Rows from block 3 of a small audio frame classifier, named by matrix and row number. Each number is 500 + 25 x the weight over its row's rms, rounded and kept within 0 to 999. All counts start at 0. Numbers have three digits each.
After each channel's rows are labels from the 100 clips, of 14976, where the channel reaches its highest value: "lies over" is the class under the peak; "loudest band" is the band of the loudest frequency at the time of the peak. Only what is clearly more common there than usual is listed. The data: telephone keypad tones over noise or synthetic speech. In brackets: how many of the 100, against the usual share in percent.
# conv: width-5 conv (model.blocks.3.conv.weight, 288x288x5, standardized in use, each kernel summed), inputs 216-287

conv.24:514517502525513477510483500518501517482488534468490481518506504489464516540469536531502494486569440543534499508467488503518585501501478523530522531484485474540518493479497506534481540497474502495504503492532520515492
lies over: key "9" (45 vs 1.7)
loudest band: 500 to 1000 Hz (50 vs 22.6); 1000 to 2000 Hz (48 vs 22.2)

conv.33:499506520471543502469548493509518483498509481471528509473512489503489472427458535474483472493500478500476518497437513472475560503503487498486470463491480517452502510485501466472527493434530509490505473501554515502497
lies over: key "2" (66 vs 1.7); key "5" (31 vs 1.7)
loudest band: 1000 to 2000 Hz (54 vs 22.2)

conv.280:534521494506505563538497534518501505509481474537476537492470495547466522598496473524494482552594482515474506526510501500494503529511505535477499536500516505500499497511477542515501497465515486480514484474552522495536
lies over: key "9" (60 vs 1.7); key "8" (36 vs 1.7)
loudest band: 500 to 1000 Hz (49 vs 22.6); 1000 to 2000 Hz (48 vs 22.2)

conv.249:499480476485537539478533470513564506536479438473506493508526517492502517490508481480505503516519525508482527529519488504488479470519505492478492470509510528474484486500461513507525524480507466481468512521513538477529
lies over: key "0" (46 vs 1.7)
loudest band: 1000 to 2000 Hz (49 vs 22.2)

conv.286:554520509548511526497527518528524536491494480508531514479467527510496495483524522492517503437536495542498518531537500476513486500490454515491492489516546465516524516580506493533503528513523510544472525518492529482493
lies over: key "4" (55 vs 1.7); key "B" (28 vs 1.7)
loudest band: 1000 to 2000 Hz (51 vs 22.2); 500 to 1000 Hz (48 vs 22.6)

conv.173:502509507518524521553508537551526508479504494435485491517480474483445490541507537505501472505530549513495496531495516467475461517525539547501527497477495474465541525540491509504498486518525514481470482504527478462488
lies over: key "C" (38 vs 1.7)
loudest band: 500 to 1000 Hz (52 vs 22.6); 1000 to 2000 Hz (46 vs 22.2)

conv.12:464488521528490486525515439511479480464442504536497538540516494487503541461485473458504511497479493500544475513490500472513482490527475481468490483573552523493566469480520477478480479499513511504505490465492520493534
lies over: key "A" (28 vs 1.7)
loudest band: 1000 to 2000 Hz (53 vs 22.2)

conv.188:523503553487517550466510513513525516457496543532504534486476493503496506510489524466533484446489490505475506543543452500494428511474454484481510515548442461555515524532513513484515457520531470557494508542497497471558
lies over: key "7" (46 vs 1.7); key "3" (39 vs 1.7)
loudest band: 500 to 1000 Hz (50 vs 22.6); 1000 to 2000 Hz (49 vs 22.2)

conv.37:532496504488519480528512502465540485504520511482484504470517529523524485493521504480500463453507492537452501488440491440501490485467489480531503548527540487470550518496519514493507514449483475498520535515469518502518
lies over: key "0" (30 vs 1.7)
loudest band: 1000 to 2000 Hz (51 vs 22.2)

conv.11:496494481520485471522474515520506464500483486503508522483462519488499510505544425500489486494469471512536521489489502458536503489504518536521501505469509521478512492477540494516508472518476500451477509508542497482482
lies over: key "4" (39 vs 1.7)
loudest band: 1000 to 2000 Hz (49 vs 22.2)

conv.101:504460519489517487500504506486511452483502436547515482564505533533491454462474529464449506489476513444510462504487493539521510474502533455517487468526495544494508476454498511485514493513539496550494518484493482500478
lies over: key "5" (49 vs 1.7); key "B" (46 vs 1.7)
loudest band: 1000 to 2000 Hz (59 vs 22.2)

conv.6:478504503500445509485527480480482501475458486471531519482476504514492459524499489469518536500517469498517461490499546498539467474499517491566510520518470461505532490481533498484520528505529479504452469537530503489499
lies over: key "3" (25 vs 1.7)
loudest band: 500 to 1000 Hz (55 vs 22.6)

conv.42:490494473498485466518493524497469473508504524494504461470440546460539510491504559533475478470515507493530498529499507549510505457442525490484495482502484508476468513511501487484493498498487507509489507487523487525514
lies over: key "C" (69 vs 1.7); key "D" (31 vs 1.7)
loudest band: 500 to 1000 Hz (53 vs 22.6); 1000 to 2000 Hz (45 vs 22.2)

conv.85:488507511496510493505560460441473436507488525461498555517513501463504490534505483440536524474506506479515492518514467579487525512504508519502524458479472563515490462456480518488460512519473503464440536498509479495502
lies over: key "#" (49 vs 1.7); key "D" (35 vs 1.7)
loudest band: 1000 to 2000 Hz (58 vs 22.2)

conv.1:522539457479515521509515483489503500517487490493492460477471490530456536458517543528495482518549484466510502496451484489432538487508540476502476504486474518470497527472499481463470550483491487497491498460466520502520
lies over: key "2" (65 vs 1.7)
loudest band: 1000 to 2000 Hz (54 vs 22.2)

conv.26:515469486495537478503490507508509536527506504525424451482487511493494511459510494529538486521491526463477477473533492491463527498517509481530542517468511475487544503482496476513522489507525448531464472508556513528525
lies over: key "8" (43 vs 1.7)
loudest band: 500 to 1000 Hz (49 vs 22.6); 1000 to 2000 Hz (47 vs 22.2)

conv.174:524512503477498531534492474510501501488473485521506459506554544478530519532499511527487477416453528538476550527471508531477456438522476514501531504499541508528485529492505520517517471476480516474577476479467483529507
lies over: key "4" (41 vs 1.7)
loudest band: 1000 to 2000 Hz (63 vs 22.2)

conv.278:478507455494468468507513515517513516515533519486515496471556534512454503523497491508523506457499523510469510481498484581510547483510495532500489488455481484508525522551531487540465497557488497474510510511456477509514
lies over: key "B" (71 vs 1.7)
loudest band: 1000 to 2000 Hz (53 vs 22.2)

conv.274:469498503530507497470466491495506479474500514482470519510490514458517498443477562498562517496473537540473498464485482499499479493502526563488454519473490496459498527505503502538560519471490473521515523500498509526503
lies over: key "0" (26 vs 1.7)
loudest band: 1000 to 2000 Hz (52 vs 22.2)

conv.284:492458466499477495488496466487501479475511522416549453488537462497518474523498510492469501450412534527498494485468455550480488516522484497487562519488468533480509490532525496494514542524494490476465476488451506492474
lies over: key "#" (29 vs 1.7)
loudest band: 1000 to 2000 Hz (59 vs 22.2)

conv.64:501479493510500509516493521484553523488486477482507540485515527553535538567539516490506495499475504537492544503509537530512494468489417513529553540489479557498519506490535526518518479522494462532495507546523528520504
lies over: key "*" (72 vs 1.7)
loudest band: 1000 to 2000 Hz (56 vs 22.2)

conv.61:485507517485503510495490464498480513498475510512471486506482512514527501556480501508518469526460499527506525502503504517497505494513541502519477472462514492459500503505488488484486520508516497479479482454523506482519
lies over: key "#" (47 vs 1.7)
loudest band: 1000 to 2000 Hz (65 vs 22.2)

conv.242:514516493510527545483501494527501505490506512503463527452480498507453513569461482520485485480575455492497535483484478486503512526478474513502520550510495454474487512523487497540512567502529476489492494539536478503508
lies over: key "3" (41 vs 1.7); key "A" (29 vs 1.7)
loudest band: 1000 to 2000 Hz (51 vs 22.2)

conv.135:488487499509455485516534548482532522515492512462487501535438488506505508495499537503470538466489499477540496525458504507525495493489458476514450486532547487529510533481514517494520506527521500522501548464530494433522
lies over: key "7" (25 vs 1.7)
loudest band: 500 to 1000 Hz (53 vs 22.6)

conv.63:502489503482529474529487482489540500482482515541484482523498502452458539516491489469515497515517523488509487506512444473496506459454443491486538504475506519536480482481483483512497545468493528476494528510513481469504
lies over: key "9" (44 vs 1.7); key "6" (29 vs 1.6)
loudest band: 1000 to 2000 Hz (54 vs 22.2)

conv.34:496508473535508435510542498506491477498507479535467537509448530496459501500530500537494531479549478491521475510492494514477506493512488477519534483467491500512479503501497470533526559517523498470543524514507505506515
lies over: key "3" (31 vs 1.7)
loudest band: 1000 to 2000 Hz (59 vs 22.2)

conv.129:523511508460503512449511533486504491521493522457459515555464542498449525480492456471528506520526508457542449524468498512494518498445524510483457491500486519472483529463474487509497513507532470504540519465493483528495
lies over: key "9" (35 vs 1.7); key "C" (34 vs 1.7)
loudest band: 500 to 1000 Hz (53 vs 22.6); 1000 to 2000 Hz (45 vs 22.2)

conv.29:468488486488473504482547458534474548479516479533516457515539540484496536485525554507492530471523473497523525499505525463485454491530518465528468502476478550517525476513529491525460473495505451469516520502489487504489
lies over: key "#" (56 vs 1.7)
loudest band: 1000 to 2000 Hz (51 vs 22.2)

conv.157:502477544534486512515497498481513508434535442542546528487484523525507489423515503468519520516441536488449452493478538509488456512450497517467477478506508525504502521522517514477512561495559523498458544485491494477557
lies over: key "A" (53 vs 1.7)
loudest band: 1000 to 2000 Hz (56 vs 22.2)

conv.38:510464507478539464513480524478492487495499491528513483528480498552477505501498529551515492543504464489477479495492494450471509504509574498443506495492495547428512495496522533504519510476497517481512515497532518505487
lies over: key "8" (31 vs 1.7); key "0" (27 vs 1.7)
loudest band: 1000 to 2000 Hz (54 vs 22.2)

conv.2:484492530524510451507496512462510476472525515517545508514475492547523485555534502477508505497422462492465496478506487492501529517481505508481508481521500490495477467519486511483483551471483525507538531488497503486488
lies over: key "A" (61 vs 1.7); key "3" (28 vs 1.7)
loudest band: 1000 to 2000 Hz (59 vs 22.2)

conv.119:516536497498463474524510511497537502533489484540493519534529546517454470469515487461545526484513515529473495497491526539516511468546469508526502484452472445484461551500521548505495489503453496519471482505521490479518
lies over: key "C" (31 vs 1.7)
loudest band: 1000 to 2000 Hz (57 vs 22.2)

conv.48:495484495494526485466476455501454449485485490521448510524484487510493515488497510483459451463520522486507476479511493481509472515488479484544487505491473532530568491471476465505543487501467483482533512480534507484500
lies over: key "9" (43 vs 1.7)
loudest band: 1000 to 2000 Hz (50 vs 22.2); 500 to 1000 Hz (50 vs 22.6)

conv.189:510534484511486526508477519529482497497496523516548474512515521480504555535500501466510499486496515520485550492501510476479528498530507530500481488458499511495508529491520517496524448483489489498517517497480542525525
lies over: key "8" (40 vs 1.7)
loudest band: 1000 to 2000 Hz (52 vs 22.2); 500 to 1000 Hz (46 vs 22.6)

conv.59:509504488503486473459451527501496482492489466503485492494476503478476533417495503535472488498486501485509483464493494475471556508504500505449456504480532486480506474484463518473489513494483498494493487511512487465488
lies over: key "A" (70 vs 1.7)
loudest band: 1000 to 2000 Hz (52 vs 22.2); 500 to 1000 Hz (46 vs 22.6)

conv.105:473478533527559506499481493438505489512490467521486505546494481483513461497524534528554528470536506533543492504566441532472482474502505521507478472445549499486466539470505489507496506488538491474505501503510518529521
lies over: key "C" (51 vs 1.7)
loudest band: 500 to 1000 Hz (54 vs 22.6)

conv.192:510484522469499529475478503511537522492478485495456486513472486522468512514453509473528480490489445490533475484485511492510509474535546516502539494500504486494534549481509513535528472521499513536456506494484544496512
lies over: key "8" (55 vs 1.7); key "7" (41 vs 1.7)
loudest band: 1000 to 2000 Hz (52 vs 22.2); 500 to 1000 Hz (48 vs 22.6)

conv.66:532527420529485537494513515534507544490510501526465449477508504523473522518461539444505512456486517510540518540517525521481496469498498509560432523525470490498551531469477520477504437491540506496493535520490509495499
lies over: key "#" (27 vs 1.7)
loudest band: 1000 to 2000 Hz (60 vs 22.2)

conv.186:487480471497536502491500475533495543518479485490514461500477505487495480488442505480468517423483472531509477465493474519481498480491477508481486524508495481488540528502535543495492450528566490537482487506511465524506
lies over: key "C" (27 vs 1.7); key "5" (27 vs 1.7)
loudest band: 1000 to 2000 Hz (56 vs 22.2)

conv.214:538486487515530460477478519510525502507492511547525495502465494514473567435539528503482500486548509505488478507478488535501500466512484552435492492466513492527510556489522486543496493498528486514528526522496492533496
lies over: key "4" (36 vs 1.7); key "8" (34 vs 1.7)
loudest band: 1000 to 2000 Hz (57 vs 22.2)

conv.5:474504514493523493516529508526504485508496534490512514478519538564549481504505533517518458488459513497485549460465484528530475503491500471457527477475497532500508509513484528524483527515478474513539502504509474499524
lies over: key "A" (65 vs 1.7)
loudest band: 1000 to 2000 Hz (58 vs 22.2)

conv.53:478482523511489477474536517532539478505499475499506503464531478512504500535523516530521481495475557547496504482434487499488491491516496452516487487539459511473525519503522527501546503508537466450493528502476532517485
lies over: key "5" (36 vs 1.7)
loudest band: 1000 to 2000 Hz (47 vs 22.2)

conv.201:511537518504537512496456487480510493481515492517496474506465509509422477474523537568506475485544467522506453503470475478517516552515478506466475481477527452460482502515482508483480532505512528486473501486512478473507
lies over: key "B" (53 vs 1.7); key "A" (31 vs 1.7)
loudest band: 1000 to 2000 Hz (53 vs 22.2); 500 to 1000 Hz (47 vs 22.6)